{
  "encoder_arch": "convnext",
  "model": "contrastive audio-text model",
  "dataset": "Morse code for random letters and digits, with fading, noise and interfering tones",
  "train_examples": 26041,
  "n_mels": 40,
  "hop_length": 160,
  "input": "log_mel",
  "spec_augment": true,
  "win_length": 400,
  "tokenizer": "word",
  "vocab_size": 40,
  "loss": "sigmoid",
  "embed_dim": 128,
  "encoder_norm": "layernorm",
  "encoder_activation": "swiglu",
  "encoder_mlp_ratio": 2,
  "encoder_inner_norm": false,
  "encoder_subsampling": 4,
  "encoder_layers": 6,
  "encoder_width": 256,
  "encoder_kernel_size": 7,
  "text_encoder_causal": false,
  "text_encoder_width": 192,
  "text_encoder_layers": 6,
  "text_encoder_norm": "layernorm",
  "text_encoder_norm_position": "pre",
  "text_encoder_activation": "relu",
  "text_encoder_mlp_ratio": 4,
  "text_encoder_head_dim": 64,
  "text_encoder_fused_qkv": false,
  "text_encoder_bias": "all",
  "text_encoder_qk_norm": true,
  "text_encoder_parallel_block": false,
  "text_encoder_inner_norm": false,
  "text_encoder_drop_path": 0.15,
  "text_encoder_positions": "learned",
  "init": "xavier_uniform",
  "residual_init": "none",
  "optimizer": "muon",
  "muon_scale": "match_rms_adamw",
  "lr": 0.0018,
  "momentum": 0.95,
  "nesterov": true,
  "orthogonalizer": "newton_schulz_5",
  "adamw_lr_other_params": 0.00071,
  "grad_clip": 0.5,
  "magnitude_pruning": 0.3,
  "steps": 5700,
  "batch_size": 128,
  "epochs": 28.0,
  "lr_schedule": "step",
  "warmup_steps": 170,
  "weight_decay": 0.5,
  "adamw_weight_decay_other_params": 0
}
Rows from block 3 of the text encoder, named by matrix and row number. Rows with one number belong to one neuron. Each number is 128 + 24 x the weight over the matrix's rms, rounded and kept within 0 to 255. All counts start at 0. Numbers have three digits each.
# fc1: MLP up (text_encoder.blocks.3.mlp.fc1.weight, 768x192), inputs 96-143
# fc2: MLP down (text_encoder.blocks.3.mlp.fc2.weight, 192x768, transposed), outputs 96-143
fc1.51:108096127128128128108151114128152128135123145119180101128128139122128128091147128128139128110135163172101077152146152133204128128138128097155128
fc1.52:131174146128134154071167141150113102155128128168113128128127104128128114119113151100144117104071128138078119204137110097047091128155135067128128
fc1.53:137128128128128128102144128128125099130130151165083143128180128081081139132128128128118128133104128128128137132126127119121128103138158128069172
fc1.54:128120142143127139107128128150128117128141128124155133122123128147109128128098106103111147116128128088134159128132128128140128128130125121121138
fc1.55:112145161110140140128164108055128121128140099119164125128124130094123115137128118139146128150128147128131148128128085176128100153146128128104150
fc1.57:128163143139128093122107135129062128136082142128117111123143132157128118128128135144135147128124156116111128106128124131128128089113133128083135
fc1.58:100072128110128152140137128065156092128101088175094186070128096100131152166169128082120128135158116179131147118128075161157118120128122197128136
fc1.96:155119128131128128109133081140109106140128128128122133128141121101154122128117128115166131136147119128096097128132121128118128128128128128152128
fc1.97:078128156128133128100153142137091128128128128119126119102128124112093116192128115128121128128150127158142158128152128139098128110095128128110090
fc1.98:128095131128128129125128128140122109126128125105128132128128128112128128187128126088128076120168089128128170156128140114128096128135128103128183
fc1.99:128150197128156128129125128118101108128159114128086116142125098128130138129128119135138128128108128128128124097135128115157128132128128116174128
fc1.100:153128128144111135128131128082122097195132128107078143136134128146088128138181128143128087128128142053097155073137192174128128147128128075106128
fc1.101:128163106160154153108162124165139128124128128128128128132110128128084149099121132125128121133133128152146128097128128147124140107128129128128115
fc1.102:094080148127156128162128128085134128128163135154128128149173128132124121136064151122182091044145108097166128139159128113107132175181105128128128
fc1.104:168146137090112114128116141128107100128128128122128105221108113128103115126128146128045104128187128128093128103121153083128126128175112070056150
fc1.105:157128098159175128128127124128113117128115180124143146128165134106128128128104154137132109117128125142099178075107114118131093128122128145128136
fc1.106:152122184111134128116080113089128143128155128087128123128121128080128123128114141109128091062149113128123128130128128157128112085087170128128141
fc1.107:049088128142169120128128128128126099113128126126072122128128065147128202159128085128130128124128059140142163103125088143128128113128095153095121
fc1.108:119146095148137142084113121153042128069162110092111152092060146128108128128128113128090143153111146121071074135159058128155128143170201054128092
fc1.109:121106186165209094106079128133156128086193128128094088124128148103124142128128088138129128066090151148175130108125159129122128142089128206119128
fc1.110:129098135144126113132123151099128128130131128111128143114128115128124085128128122144128128147113144136112128097128128128101128162145128138122137
fc1.111:144128157101119135120128155106155125110115122128145122173091107128128113128137124174120141088129144128107162117117128113147138094128128118137116
fc1.112:165128069128174110113122128134121144129133146128129128140140110104119122157095128138092128107146117110128128128128120165092158130080128166136116
fc1.113:070094166128092108128161142134094084136128181128128146167095172157054109158130128128146128128128090135146128171142158167115140128151167117128128
fc1.114:128128128137158128128141128126125128128128128150128144109123110128128156129114128167128128128166112175122128130120128128128102115157134128128128
fc1.115:143128113128161128085104128128144134128117100087128128128128128128128144102128121133128084104128155128128129128123128128128159092128128157109128
fc1.116:128103222160059139193159074125201192178101166128110109062107093113142069133128133097104128164158131128128091095112094125074111128128083157128176
fc1.117:090156173093129115145118128129119128191103128128156143145126116156128128128150128123107119128128128198109157128142132128166128125125114134128128
fc1.118:127142130128127128145103115095128139137147128128133128118142157111128128126108109145162095128202130128157088181142092128128151114128149128100139
fc1.119:138146128104128111135139128128109128126147128128140150119128128118109147137146134138101109128167128113129128145164119143139133140130128135128128
fc1.120:115128128139139128102128123128050141145119092128048128128064128113128093138128067067113093155150128095146173215100107177151121124133144110136178
fc1.121:095078222147167128128172144113128082139128128128169149170163131075054134061116122128097101052084122073128128126128107105140152170128128071128119
fc1.122:154128128128124099106128143125149100151102115128128099128128106125128128122128133128145098128128100128144128121091163152128145128128136096128128
fc1.123:102128124190132059143128151096128095142122094113049078128129077103128083149202091146118144128127111175115104106104128158138193142090194091107128
fc1.124:124128123156127129110128128128114128150122145128098128123123143107128127128135128100135140128128113128121128125132118128101129090120128128133128
fc1.125:128128128079175128129139116124128094038154128079123239128124060174218150171174136074184128085125150126184114127128128220216098079131128173157069
fc1.126:058000067105120116142089090128128036160116135067070027128128128119128141134156128128099060128094194186074131209190176162128162167123128104128128
fc1.127:128113128164128134095073095106120106088128124128163142075128221115105128155113151125162128138128126128128172128183141156190128187094128128128118
fc1.128:114101130114136128128154086128128141089087166105128126128156157117135095128082120186134135109152039135161092158095145128128128145108082097113128
fc1.129:128128158152128127128121128143086134139128128126159126138138128128137128134128128128128105128128120128116128119140129145115100128124139128134128
fc1.130:088128114128132128128128128128137128171163139134128132127175128128128097181133128128066128128128123141128128128132151122186128137119169095128153
fc1.132:138205143122128176128128128113124128150128184165107128116088062126128128135128152130133133099069128164108123116128128162118137128122162128112099
fc1.133:125128145134186130154090128083132149113125123128121122128123148109100103143128128112105166128107126167121158128082152141136081087145197129128148
fc1.134:103168131128179134106172147113110119128117138113128152082128141147046083143128160195138195151129128148128128139106128108126110117048154113097134
fc1.135:128128127139146115128126128128110128127130128128119128134107110128128121127146128145127128126128141128128128128095128128128133126128135128135128
fc1.136:149133128128164143107089105140085128148144090113164133156157138108097135148136150140128128128128089126108128124117128128171128128109128116131128
fc1.137:130125126130127129127130123128130128129129127126128131125130126129128128128125130129128126128127125127126126130128126131130128127128127126128130
fc1.138:114128128135146154124140142128146128128128128128090125123128128152128140126083131114125132113128128145128107130128143113128128130128158128149128
fc1.139:085128128123128149135107106141127109111106149121180119121128106128128136108180178185128128177141128105128131151116128114129128106132155137100105
fc1.140:088128101154128141062128108128102128095163099128170070128103125152128136062219094044128128103145128129109165130128191207128146160095092108177112
fc1.141:128128141125160124128087128124128128127128138111110125128128105110152128130145151128122128128117115128122132128102150138128121119123128148137124
fc1.142:128110117126124136128082102128108128128128156118142192111136103128128109118181174128128128114128089072125122126132128118129104128148128147137139
fc1.143:128082170199078089102128109128131087161128124130000128074171173072128128138098143139128128138119162128120128128128102128142128108138105102146165
fc1.144:100128110111128110121124162128129078155128128136102144128142107128128132128128128151128107117128108128091131157128128139136120118149128130128128
fc1.145:104110128117110116138128137106109100116128128127128142128150157128134137134128140155110116128128110155150128120128128152129128099102139087140128
fc1.146:133128128128123107128128124105118099118128135121127113128128125147131128150128118114116141141132128128128119128122128124143110139131101129128140
fc1.147:113104108131127136115128122149128082156128124148128128157138156128147128133129184166158142156128128161097134141133128136092126101128123113111128
fc1.148:130120129130132128126125129128128126124134125128128134121133125128131132128125130125128131126128118126132128133128124128127132126133131125135131
fc1.149:106132147124118121142187128112128167128152127128128107070129128173136102167128141116128137128126128122124128125128128160149134122111107201126128
fc1.150:144123136114128128122118142128128122128128135134118118119134137141128137125127119127128130126134122128128147130128122127128122128138144121128114
fc1.151:128155147155144128133128125101128118145141128144116128128128105118128140105150128116108113131121138162128132116111107130143128128122119111134114
fc1.152:168106167128208109116128104123128116128158127138128093158111123078128170098116128128094070103106128142144138125157128128123124168127134166128096
fc1.153:084128140142173109145067130128128125128129132128099150128073137150128128150136126078075130101138128128147128121118153128128128121128130154137123
fc1.154:128163145160128122107135128128148142128100107182143149106114127139115125169128126128082121128111157158128128154157179092184128128128128128128128
fc1.155:106121128137150121096128111139128128158128094127155144156128114092131128110163136128126128141128130101119137171100098128185118128128120128128132
fc1.156:153102163107147150137128153129114122102128109111096149157128111128128128138166155128136108121101135128136130128157168121128118084139128128128109
fc1.157:128161128157125132128112128128176128128128171128128128152139085137128136108133145128183102128128130128130128180140149128148107112175149141152128
fc1.158:067128128099125128128085102128133093118145096123062056096207223128085128085128100128151131121097128161097128128022128162067128128141128128097065
fc1.159:140124128146128119142130096137104128146128140128140138122156074139128138157128128138172137119151128128128112128117128141123119128148149156135147
fc1.160:105141128102128110128121160106157128115128128149117128106134111153128127130138131123102128128117126128151128128122133128151119095088097126158128
fc1.161:121128138109158108125128139124128128140119128129118144128128145128111128128147127116128088122145128128128127155135109130140128134134125128129128
fc1.162:107128162128153121122180127119128128130084158127124128160096073128149105088152189079162069104129185128128125158128087128128064155164167097135134
fc1.163:128123095127128128133131128128143128159128162128126120118127117154124128113166144128106106128122148128106143136139127135129100128137128128098128
fc1.164:128128131125128144113128118128128116128113128128128128128128115105134145115127128136137141127128128128124128142153128128131128111128120132128141
fc1.165:148128166150140097112126124098115131128114152142126128122168162095128139106137128138139128128120128128112128128152128127141128124115118129128117
fc1.166:128099131134114128116134113128139135119134128128128112086124120122115103101105174128128128128130142127133096141144123092097128128122128121130129
fc1.167:136151176111136091128105145128127140175128097133128130118140125189130108086069128147077150121218112124077137173087099141133128128098094128170135
fc1.168:128128167136130120128172116117128153128106125133121111128153107144128100128128109115128145128132162128128128137139106128128128122127094147128103
fc1.169:128136136147111108128132128143128143124128107156155120134146106113128128137140116141116109128128128134128120135128127128102123123128135128128121
fc1.170:135128158121209104128118116121128114113133128128128128098129168141128116128128099128148128090122169089088145128128128125128137116122104169123180
fc1.171:113076128128159111088128146077143128092150176128113155175129090128114105128130128141128097081065168109128175169070150128128151118117128111202171
fc1.172:128117144128151134109099138120103128127128165125123111147140143158127105128092128149085127121125165117146103129128150128103084111142153158104128
fc1.173:100091128092128094152128128128128128098146128128128154091128098153128128128164128150128128128128095194128133128100156194128145128085124112100160
fc1.174:024085147130128169143128074089244128130115128168128091081195128161146145087158155151128076128128137167061082099079073169128128152244077102128192
fc1.175:128148128119193088128128113097129140128147093128138108086103128128104136154162128103108055151128128176114128147118146150130077128128063128128122
fc1.176:181119116128128181021128128065113089114151166152128128124150065147108117114104128117108101132135151158128128123183056123151110128156114168087128
fc1.177:079128101156162148128125170128128104134114130079128116115138108176128121128129105166128112136128128168058128173128042102142137163146134128130134
fc1.178:130114138172128117128128119134132138133130128143128171128133122128128133128128116128142110112111119124128104128128110140136136099164145105099152
fc1.180:128127110118160108112151105094128094128123124106126118128130130091128145105127139128128128177128128128128151147129128131129143120093128098082131
fc1.181:164123183117124083117128130142103116128128116136118128119121128164146149128098161142134123128136106144155149125128128128127128105126134128105128
fc1.182:109084114128128112128113128155128087138128135163141128069128178128111132161080128128128116091102130125143128157121114128164128128128120100134128
fc1.183:128117128128126125131122129114128128128128128147128119132123125133128118134136128128125130108122128127116110128130128128128132128117131115128131
fc1.184:118110173172128154128152128128128099158121128113115096156109128158165187128101129158135098172176108118141150132124128110128119115120067128107128
fc1.185:128158136138128128090128122128128179119117082132120098206128108128157124098162147128121115128095145099135128128168128175161128128110109128128168
fc1.186:154128176128126128128096106128149128128128124134128092128146128094133134128148113098119128145148128113131142121128168139142082132128135128128162
fc1.187:128144128128128128085141117107128128130159142125108164126128118128161097153128128078121128129128123128118095156128148120128156118112167119128092
fc1.188:084142153128128128128075143144128172168128128139187169134151128091128128128138063136128067072094128123109128146128156139078123107113110103088152
fc1.189:102121128128145125128137128103103128143150116123128128138128110140103110128128147119128128128115136128128128128103128133128128116115128128125128
fc1.190:128137128128112154118129121097152128128104081163128158127128150128148088119128128128130099115128128146137126116093113139133098128173163100110128
fc1.191:128120166159128128129141140120117128128190110122119128128155151114128128112157135159114141128128128130051128181141128143128132128115128106128176
fc1.193:174083157128204101094128128072143127128091155128105137128128133092128128117114124128118128128128158128156149136128086164140090128128141128117128
fc1.194:128116145139159128113128135135133128125153128131118128128134153106122144108128128144112128128124132168121134125143124125128115117142108105139116
fc1.195:128119138130128128128088102133128103128168139163095089104128149095128104123126128128065128110071164114128128128128103161162128128070148176086141
fc1.196:136135164100119128139119135128145128146128140150128138128128124140094125143067111128106128128111128155128128165128093130125130115136124075122128
fc1.197:129125128128139127128114128128128057128158164139128128128128099104151153140092128142099148125144128131132067140174091128128119191156128138128083
fc1.198:118126128134128130128128134104128114147083135094132153128128128146110128128154155128134132128128167120128149121105097128156167128128179128150106
fc1.199:125121170111128188115105136113109128128164113157128128128127118119128163128129128128128082128114128140103112165128088140162133130128138111138128
fc1.200:128128128128142167107128102128129128109128096128112142124101124134143128176125136128166146098123128144120128152108128128162128128157128128128128
fc1.201:092089138126123134149153128134128074128129128111128128114122134115112097135128097128123128110165096148126128159118117141128128113136150128118128
fc1.202:152128133128128108149128128128141128107124128137128128128139121128110128128156128116124117128117128126128114153128115148128153136128128136151128
fc1.203:104119137131188096055089135113119159125124128128128123194189128173128158149128117140092187085115088147128209128083143113201128108128116146136137
fc1.204:128128138130126140128128128136128128128137128128131121115128128115132106130128128128128124128103128133128119128128136127148138128128128123138115
fc1.205:142095146131158143119156128118117138128128172160121162120132123141130128160128112129181153122145133128114118128152128157104124093137138128116145
fc1.206:117137177148093128128128140127132128123133151134128128149128130157131140128121105161128128124148095138087090121128131118148134152141143128128128
fc1.207:128108128132132121128133112128128136150138133128121134123118099135131099128127128113121128128131135129105128145126128128140117125135132128110129
fc1.208:125118104128140128128128110128129136104128114136118128105127128123084127139128123149128128152150138137114141128128128108128135128139128128139115
fc1.209:148134128139128096114129127104138118128160094150114109128159150067131142130119128128110093128123146108129119119135119106128125128135141170124119
fc1.210:128128133113127138140158128128126103128128135109124139121133122128122129152158120103099121128128128100117119119147110132157150118128121151138145
fc2.51:128131127136103128128128098163154132128128188165114101128128178069128141128065144110165128112095128172113110128136128128069144128122127133128128
fc2.52:142124128090093152128112131100111160128123128123099102128102128128090112155152122113128115121128128128142132110097149095128073126121206160085125
fc2.53:105138129128073128110128162128101109100128128105098130119096128128128146163129134128082125090145128125128098139128128128128141178131128109128102
fc2.54:128158093125144117141133145149128128131140128121125097138147138111108128143146111128146128131128107128128128137127124126107137103122096143128123
fc2.55:188116091113120110128159138109102128157136121120086067109128175147186128128125138128141109104128151152128134159153119130128080133123170116086098
fc2.57:128128063129128154128131110146122128107120155140128128128134139128122128128128148116111082139167128128130123140133128108147128133141145172077126
fc2.58:090128128128160127080125128127128158071082128128134121128116096192159151108090185185169128174128128103128110128036128142107179128109030117094113
fc2.96:128110128097128171149099146143106164128148112114135118128144104125128157128128131120144113128164128136084120141097136087128110131128143121135099
fc2.97:183128150142128128137130106076087154120121151130128140096121166145159111133110101139151141102111128072087109144169116111135128133128128077139127
fc2.98:137128174156077122128128128097136175128114128132128152128113078130108128147157107100166128112109123128115171128116133124107146128113146157128153
fc2.99:128128128114128149128128128145097128128114114128128155128128115128112128128177139128064118123128141128128128132153128128112156128167128121053111
fc2.100:150128148106131128111128160135154128127114128128128122099109128128108128128128149128161175130128143132162147115129129109128157109128137128088128
fc2.101:151125163128128123118131135128128145151127142137146128122132134128121118141109128119115094147127107135128128135128128109094145105128115135159131
fc2.102:107128128128128147128128156140128128098128128073101128196059128128156113138128146128128169131112093170162108128080159184135155109096128091128151
fc2.104:128148156181123186128085168132081128181110099155128131128145118150108105128036165177069157114128100148125085081142147160139091150140149128128106
fc2.105:128117149157149170125164143176139119169150143128111098128144114113141124157128076088128108128122129134129107145125128100128118137079128115161093
fc2.106:102087097097128119171123120128153149140129128128153119099141130153133132112085144153156128195145099119079128102166103128128151128119128148128171
fc2.107:099108075128095128103128111193126128113128064128139128088141182120128128117137147139180096143151174121172095146142128136160152127128128128109125
fc2.108:128152128100153139187092128128208128113128108099075107128139109117206128128128150178091168128106128146148094083075161107128128185128103139128144
fc2.109:137167128087107111093058147097138151158114127146183083151036130051149162105141103118143083111088165121123143144208088128093067165154153166137090
fc2.110:128126126100134153128121128128128143142150126120124135128123153112111118128119151124128120121128130128167133112128110134128128134128128141138145
fc2.111:127128128128142125111128128128113162146142126128169102156128116136131119137128128159128128102129128127117124126148125128128128128128106137128128
fc2.112:128117128114128128122116128128119135132062128101087128128064128171188111128128107077128144128137128159095058130150114130145128157148170145155128
fc2.113:128128140108128129149108150128136128116128156128128128112101144164149179128151128073128128167128154128173128106162128128084128128113128128123128
fc2.114:110128140132115156128128128140128128128128144153130104128128128134153128128128146151152128128116128128136129128128128128128150175128153128125125
fc2.115:128143123128182105128128128125128129159111116120128128130148128178119128099128110120109151159151107128151128128147126116127159128128110107128164
fc2.116:163128146161141141158128209117163128128110097136146128163131140128134150136128128142128216128128107090185134128131148179128161146128128151151102
fc2.117:116135128128083146128130139178073128143157162098125127111128207128128156176132128128128132086164161128099128116170113145128117168162097114138115
fc2.118:085128106128128170128128122128128173175128111128139134157143128128139132128136167135115128138128100128114190140054214154128107163119098055135137
fc2.119:128128131128128132122139165103128128128128093111128127111130128136128135122123139128128128127126130147128125122130128128114128128112129097128153
fc2.120:122128156128128149169087128088128128152206113128128128095128112128117133120115080138083140128128115184151143104170146128175143106112088130153162
fc2.121:101128112128101138193124128141133128155172015101126157093142128118154128128076066144218128172128081128131176128122050171128130094131123199128102
fc2.122:128128114128085111128106128128131128128128110128079128128128139134115132088160128127108128169128114128128117118128128123152103128114113149128143
fc2.123:092145128047178099129213128102182184128102148100109097148122106127103161132142128090090128116128121128128139128128133128123128102128201155128128
fc2.124:117127091104121121159117128136156105150133135138138128130134128128128132128132125107128134095148139128111117164131109138148128111120110134142154
fc2.125:191082115095127144091115158128178115060095118145101168126128047145079185128114090128101069125179026181109128103129140156128214128128138128157124
fc2.126:128128184097128128073128099197139128133000133193128162169128188153102128255128108111128128055063100129167218140151134219128176112091105128121148
fc2.127:120166168136128128131136102147128128172172121128103128181137113128128128125116154142128128156128128128102111143128165084128150154088103142129128
fc2.128:137100132092091067134128121078053170099122163128128144128102128128106128116118128076179143128079128149095096117134128033124040128115142129142121
fc2.129:128128096106104128126130128128151130128130099128128128128119120128141120112110128113122118128085128128160137106139120116118145128128149128126128
fc2.130:088128130108074128192152144150128131126059105128107130180128111106139128128150133101128140128138133113128128128172128128101128128115094100111128
fc2.132:083037142090128128128128112128133128128128123145128163128118144125148128130113099118128174128127140114145149142128106110128146153128138160165128
fc2.133:136140104137129128119114117128154142128128155128122128123134136128146147128139134128128130140147130144131116128112157120128128110128088124071154
fc2.134:112128097112128130128128135131128157128119139110099117213158128181097134128147078128128128089077165172147110123135167099128162082128111126094128
fc2.135:128105128128119119118128128137128128124104128119128138128128128151133124128130128128128128128128128136133146128128128125123137147128121128131128
fc2.136:168108129128100157150144128128143154128115129128130110128128113117116128114116128102180090135128129128106129128127128112128108138128147128098140
fc2.137:131130126128126132128126128128130129124131129130126128124128125128128126126128132129130127125130128126131125128125130130131129126128125128130128
fc2.138:128128143115123135128112128133128140144128129128128113113131137119125115128141128139128141126123121129128128128127128128125138128128155128134128
fc2.139:136114086131128134145128093128135128128113128111098097153143128125127108128128138102119149076123164109128106128126136128128136128147128141128142
fc2.140:194078124076038112191128065128128158108122144118154128084161128173128128087124143133124093043198144154128128198203098073073189128119175115160128
fc2.141:128127128110122130120121128137137132128130138128129128119128128129124127129116143118118128152136119102135124108128121106128123134128131128128128
fc2.142:128162128166121128157139128171184107096128128128124128128128148134176128128111128105091128092139122149135128133132113128128128128128109107105113
fc2.143:128128140128128128123128145120154139128119128128141107141116189139151063128128151197116145148054100125135103128128133113128141140139135088128158
fc2.144:132147152144098124128147172105152120140134128106109166128105125113178135127111133128150120114094118128128128125161132187128095103133136128133087
fc2.145:128128082128139131138138128128128149118104153141137110128128122137128115117163128110094115109162127139128132142128121128128120128135128128124121
fc2.146:119121130128128137142121128147128128128134113134128128121137128131134156128134137128118115139128140128135128128128139125128127128140128136123128
fc2.147:115150080128117148144101112151144132128146128128128122138140128141123128121128132128128128128127152119128128128134128129128128128143137127131092
fc2.148:122134128127130129134128128131132130126124128129124123125130133133121128128133132132133127124132124128128128126128133125123124125129126131128131
fc2.149:099112129128124167117167128166179118167128146128128099128130148091126180128133094149119128107125182107158128160128146071147128160160142125128128
fc2.150:119121128124143114133122108145125128133128128131128128128131128128124128114121119128135131118119147128140110136114128130128127133117136132132128
fc2.151:163125119110128109146128140103134134128128122139144134125151117138170128125131098142111129128130103109100128132103154113153128089147111150129126
fc2.152:139128122128128128128077128103148128099098103140128128123128128076092144129152107166135128128082128096109128136156089120133101136119147166128128
fc2.153:128128128089159128103112154128144141128139128128184113128121128142128155128173121150160128150088146172165163128094086128128087136155096128116108
fc2.154:085067090091115213137173159153111128064157154118188138114170128118128067128128128196128159128128128128128128178144128189142128125128126146128128
fc2.155:128106119128100125115119157102162142136177176134128089116127128128128128153128124098146128128128121159116128128132174118097126128098132128132128
fc2.156:128147130165128087092128128128109102128125131147080091143119159109128102111154135098128159086110128106133102128108099109090104158128128126128128
fc2.157:173147101128119128143151128128097122128128185056100128078128123128116118156128128110153099115128114163137128098143096140154079128140128128119163
fc2.158:111077165122054128158042117106210188153097059121076128061128058170200073159096128149128250128126216116154115108140122105072154096182152008133158
fc2.159:128146127117128080131128105130123128094128128128128109100146148128123135119143135128146128107123128136128130122136104180125128109113117128140128
fc2.160:163117132128110128121136128128128128158128128132144128128124124137128103133183138123128124146160161132117125139143118129095131127128128128128138
fc2.161:137106128128128123144126128128128106128115128138137111147128128153117128106116115099128110128134139145128114143126149129128128111128128159150146
fc2.162:084148119124128128128128166141186145141108155128128132178170148130128143115118168133128113177128084104127127178089092128128097082120130128136140
fc2.163:132135150128128128111114142128128128128146130110128128163128128118117128139139122151109128110145127128128098150128112121128128128128123133117107
fc2.164:150128148143128103128128121120142122128128128120128103155126128128128107128148128128128116106128152128128133128105141128128120128124143123117128
fc2.165:087115119128125166128151120119103112128102114112128138128117126146105140129108129140126117113117170139093114128137116144118107106128130111111128
fc2.166:170128166128129137134128128128153114128110137143106109134128109121138182106128117128128137111128106128146123144124160138128128128128108128128128
fc2.167:141200128142112128119105168106100123128099128106101128173191128081138081095092128133117126128105136128092128152103128128128126128160133130133104
fc2.168:128128141114134128128174143126128135139112128142109121089128128145128131140128142128128128161146119113138128128134128128128154128140128168128135
fc2.169:113128118128130097121120142134128128128128125101112092128126128142128133124123138143157161127128139111128098102148113128131128128123146128158140
fc2.170:184124145120110092184181113128125128214154128119164129114128129101128082106092118128121128128128163120128126148148128128148080128166128165085112
fc2.171:091099161124128209159066128142115128101142128162128128140088094171103147131158165125128102128128124136117132128168128151128128128128198076159128
fc2.172:128120116064149128141155130147129125149128129083146128144106126107137113122146171128128133098103156150114115110157114152138141139132159127134115
fc2.173:128128087138113130150128157173133181129150128128163128128146148146136128159133118100098104154091133151128106128093128066128128128162057129128128
fc2.174:157153128193109162128080117191208128172164155204119128128128251087163157064173091140128128128154128128123128221128128175042156117205128058211158
fc2.175:128128128128075144140128128128132128128087128138061128128108174174130161159202128140140148163128138116128138144128128128156114133114140128107113
fc2.176:048160128173128128128116128128209100118088098128057097137129128128128110097128148130158128128084099189099128102134137128128108123128139085133086
fc2.177:128128128177115109090128135169144134163171128153134117130094154118128171148147111128128154129116128128118135090128128128128128148128170128128157
fc2.178:121134128088128125102136140139117141134128128124128144128138169118143136136113128111132125121128128128128128128152126139128128128099128128113111
fc2.180:128128152157149153128114143128155107144085108128128128160164114145178128080122128163108154124182128177128153126128128115128130121128151152128120
fc2.181:143154128138144143128082114126128133128128101120128119120106112120100128143128128091100113114128128119118128132128148128117177151122128166128128
fc2.182:120154128178128124128143142128126185143106120128111109145128093128132148087128128086128128139104140114188128106171128083128128136103172149114128
fc2.183:128118137117128123128137118128128150123128116129118128120141116135122128114128137144130108125128134119145128134124128128128128128124117131121122
fc2.184:151172133140152128178128119128075128128167128098144124129102122128110131157174102141128128096105128151128155105128167130160113179128119080093122
fc2.185:081115128071128116218181126128165210154128079123189157128128132128128091125127093128123128147131159158115166128128164128148186209128094128161074
fc2.186:106128137106128134128075127097125128128105128128122128133128101145150115128128128135128128158163128118128156128141128105090128128114128119105128
fc2.187:128128127128112128128128161090175128136128145128139127151125123128154146143074118170128201098128123172128128148144128124087123121128174134128128
fc2.188:101107128139104082171100119128128119128114163126144127100182128141131128128158121161128128128128137065113128128139150074128143130128130119163155
fc2.189:128154128110128123131099134155129143143121128128153148128135117128115128128126144128104133128128115142128131128141128128128128156138131128125128
fc2.190:128117146141128094138184114094097104128128117128128076135088140165169124111128128128128188128139128128128173127100096116128121140128121104128074
fc2.191:118128152126115147159128113117128165173128128112177164128169107134128101167133157098128109115121154132107134111128128131103098094094100132128128
fc2.193:122128138152128128128141143128119150128106128128128128112172131128128127132128128126112144110128128124125125128136110129138127082114128128114105
fc2.194:147144128116128143102122128126128106128120150121118122126128139128123119138128139111146128139128128107131099113145143123125128141136128124124128
fc2.195:084110070128134127067186128119128163128108128080128122161128128130075128133149128128151128142186136128128180128110154128083129164133128137157140
fc2.196:118128110140130128147147128140140128124128128161123098128128171140128128130143125126128115136128128127128172159128155141119128135132122117128153
fc2.197:128154108132128128125147128138118137101194152100114095099122159158128093136098149161084138106122128104151115154128128115126160163094128136156112
fc2.198:125128120186132128153139147142128128120152165153128118107125157127102164160128141128108111128128105128101128113159128128116091128128105138085128
fc2.199:135128128128145172198140123160155106126138128135128134086128158128117133112170166160128128128100122141128123181114133128168128128111128117106128
fc2.200:128123125130128139128134106117128128097123104128128128128128128128128128115127132162128137124150128108128130128128128120128116128128128109123104
fc2.201:127128177123106128135143098128111150119106110146129121128128144138132113133131128123114135119128156089158128141143127126128128128107137124160103
fc2.202:138128121124121122128129128126115128157132114128128128148150145128127095143128128128128138128128152112125128128109128134140133128121128128116128
fc2.203:153094139128100174128150144149133120073106122159147128139151129102128173144155081075139223128129159070156102128128128182151120128095115156167128
fc2.204:144128132128135128128135128128124148128143113124139138129128128128128138128128115128139138124134128134118128128128124120128128128128107126125134
fc2.205:104141110134128128068128149127108128098174128124141091092128170090107110126088086139135159084107115143128125078173124156126128101128095168127118
fc2.206:133153128128128137132111137131128123140128128118116122166134159127113128120138128128110151162118128135128130128139128128128151158156128128128112
fc2.207:170128127121109128089143128133140120130136120140114126142140150128128147106128128129123134151111119152128118147112117151108103126132115165114128
fc2.208:117145079101144141122137117165127128128113128137148128131128112147128147106143123110125145149130128133079128128140195129115119184107104136138085
fc2.209:128135102173107122128088157128162126100110147128171073141120128104128157142144109128147118149106155123149110145184105128114128128128136134128080
fc2.210:128177104144128093128152128130132157141128099128110128142139123140128123103128161106128128113128143138125138103128180128116137128106128137146152